Weights of a small self-supervised audio encoder (BEST-RQ).
Model: 6.7M parameters, mfcc input, arch tc_resnet, depths [2, 3, 4, 2].
Data: trained on single English nouns, adjectives and verbs, spoken by a formant synthesiser in many voices, 78125 training examples, 48.3 epochs.
Rows from block 2, named by matrix and row number. Rows with one number belong to one channel. Each number is 500 + 40 x the weight over its row's rms, rounded and kept within 0 to 999. All counts start at 0. Numbers have three digits each. After the name is the row's rms in percent of the matrix's.
# convs0: first width-9 conv, stride 2 (model.blocks.2.convs.0.weight, 160x128x9), inputs 0-10, a 9 kernel for each
# convs1: second width-9 conv (model.blocks.2.convs.1.weight, 160x160x9, transposed), outputs 0-10, a 9 kernel for each
convs0.134 118:494540501468419540496458539499512549541461479476547472465383522470519540520516533489518461548466467484478505544470486544538529494529524483481422521562455436564523578441425492492519575457505414503581513505479458507502502476497479465439612489481514455478532519399509565520486490529457450504523557506
convs1.134 102:539517506449452557543459499484464500408516433583530487470519433465504491466531458480591482490566501534527549475489517512506554477486473468533523508488493459471528446530498512462424527537511563488509421446525485526519501495516475449483508494534536525439496515467531435529502537460487535529472524511
convs0.135 128:469523533546505507464542495444540421520444500481601471483470511556466530470519481552506495433584466524556483496437498484532496484501500557470501463509459505480504472492482518505496524443532549451537527466517448495533509558490513463477517453525470484526531438472550464504456607497482525443532491472
convs1.135 103:478532493512462448493520527520461492508464482439541470507474475411641464522523441487495482487507472537568492498501525550570461457557496496535469479410555459516513472584502490565454551565491492534495537568522492531504473567526507581523480581463465487573453514448509548518508512453495394555553551502
convs0.136 109:489552464457464489543460536466504468540537445441435537518524471519520566464518490563451500476532425483529430546511471531503529540464475497505488446552563525409495476571462466507513461599545551510491534454458490498555492517498528450448457530585494630447497454507488413535536461498465466518545547433
convs1.136 103:524449530486535461488494509501458462450480508513478548557434502471481524555533528441563436463452478444508522528484526459538402528499515496557533479563488514509442499439441439499530506498486448513480485512514458463539539445576508523521565475563505537521556507569493532542520488550499453560449533462
convs0.137 111:473499480464459453462529402497592455454483439491610434509475497526485500510504464491536487452465531494509517549547446506482549483429450521501542404632473495527447482463629455528542530482472499536511435419456502604519494510499463485499509504556462569487621495479518446491487524492561495500493475521
convs1.137 104:509537515401585471459475534501536472412576463496460456505473476519523438491489517550549453448555483529552465507464563446485515488529517524506518542552481454507532494533518583503418549487468496453485484518449474491559465527495476556529510574479557554379515450507488475497524486464576447383522369465
convs0.138 105:500539557597473493492441422488508491426522609414479463504464564496458510464518519488521492470551517522477524530494471536530593515486450458517525389473519515429512484506526538477429488467497504519469505527566508521528454528550505471532539467454470576586573444447484352438514425495536486462451590441
convs1.138 103:511483445491501487435485534537516513499490547504524534519509464439529429514499485524526486496527517570469511554475554495494455523517535517486512449455449499450551500486460465520449502544501562501429572485369474537547465502520512529553428521398506494497547490616457453510487599541497475499517552500
convs0.139 095:495500499500485526531529476447517481452494454567559511519573500518484463503496560527488473508514549464495449474483519477410580516535514507502493451428407530532579506534477521563494551470497461467553566478534532506523489544576482482510531494513505502502518525535525491569490517482468489449518567496
convs1.139 106:505508425503478514538489487526526469542479499499545553496458453488529555470470497494510503430532505516473491448526466531467532518494497424445448570469579506512505469497445529492505536469453519466586527496438485538487474456508474545494500447528523499504505462536512483440443507526498480479503506508
convs0.140 105:453429574499492408514560506484567461420523492461492501543525460482465500525513510556504463501434434549478443503534401433499500531486510506563529428520498481525517436549531561466598532482487508518522452494468501461521492536463515483490587477510475502489516546507553489481424529447529513530460481534
convs1.140 097:448456477478484517505493502598482477466516522550558533463542505597551463481509565494505458499539482538495468465560484541574451527487508444528430420510484508463434514505519497524496483483531430467415484486496525481510457507461495436520498438537523530542488476527516495479523536488562440521515444503
convs0.141 099:471487503487403459445544502503583451500544499451512437519517491518430492545506465466484500528476411545444455467535501455568554490500493531485502497527486470509526462472487533511492476554480490541479452473432476500461491503504551490487578509487472565493491467515515515610513487522576517529535558455
convs1.141 100:523553522556523510482530519490471481491509469455446479512426530591466488524455481493540471494446499486492412482471520479538545508454483494543424487501535510529547496466508522537486504511474462470515495558536522460467447523553535510522566471573499478464486468464486555511552547459494460491520504466
convs0.142 108:482463485486513561468471481493507520476429611536480513495415576499430507575494560499458499477469517467469544555476468469468501505508555547538484543482482477550495550464543548504555467486489544554406454474438481602483569478509494421512520456543542414479507510499459598459497468509490569463523513485
convs1.142 105:551504541513582494533488470501488554456468568459521511475491510520475518484528494522520518444599500534471528467560410486503498508494493504487491423517509506423607473494542527514509547543459501534481414529534484480517499509489447469484481502428473423492484494527459457501528508537563470485466511461
convs0.143 112:427546474429482391499527498452531545460517566478568523462473484479575534520509492511519432483514498576495474459564514479443492495527516487420505516508502447465478448518497499455442496418534532559480539463516520460478428515504447489499533480462592369475591390485541494460550471508538501529430476535
convs1.143 108:502544476553553483501527466492469438480491514489492485509596480519450463513445496594471502487482477484565480496486430562494490430489547503498468463446487509522456512537508528525479506520520493495505521509521469510495531490488498472533475516471486453532472548610597469489495493440477531524574486543
convs0.144 103:517451458554565513535543504511487437552504491493501482480532510554483515474509532528453550482426498462467494519586518517485396445514502483510482557509574526476516476530451534440498507544535525573511481478453505478471498494520486559524498501478422475472516488513596549512449450560470535551522456521
convs1.144 103:509530439459537505565499427498545526498493498478493486528496495472536563489451525516497532533546483461486506472517490484540533490459512508425470499457516490476517511518544497468523432434459498487522521553492480472489512543503474499510484541478554483429499506644541485472458514457563472548543390511
convs0.145 094:481587518519559547492561495465426426512445551481552543489478443454466428470483490506465476468536485497506458495462545510523447496498495534476484459552520491435539532449493527427490507491501528538522479518470495524503485521523444486517509532536487515453553480514521497504522453464491572483499494487
convs1.145 098:451489541518529523523506482470485483484511531567515520497441524503567518480462437434488413465505487457435500459489529475467526492479492503525487490472508514479515452465457469556472477503527474486518496487499500496481460445532495491490445550462550524512561494566510495532540457510491567438531476425
convs0.146 095:509449516530481466600471530523511463476494461485503474520513518509437484432532482523569567524530478497459522501468522553482511566432499527507506528517487512442450521478527536430515487484537430489445427531491491545464518592441484516508472505492598649491516492452551478495485507451503469559518521514
convs1.146 096:509464520464593533477516475415533424453512536500421525569447501484515473489507551492482507433494474508452500475502529553530506463502490505528494491458522505496454550541502520475522504454497536517488552491490423385538533480487520550545559519566542487487465423499499469469470560463514581520527482539
convs0.147 106:541557512444508548518432487462468506483519420473546441548473517476456535434445519489548498483479510437496508492465525545464468474515518540425477472546500572414571567510550464456482525569519506475516475519475439579491505538508548495463464483433492475490454526551473524475444507531484490538531474542
convs1.147 108:484445524448455452565538518437546465538550475521506564525483437552549502486425534533514419455517567493439517519514569430469475525513483484513444470528533426508456461453471475474462524494451518545468530495529521531486456458513512533496487475451547513571494500495467578527505496470522435571502497461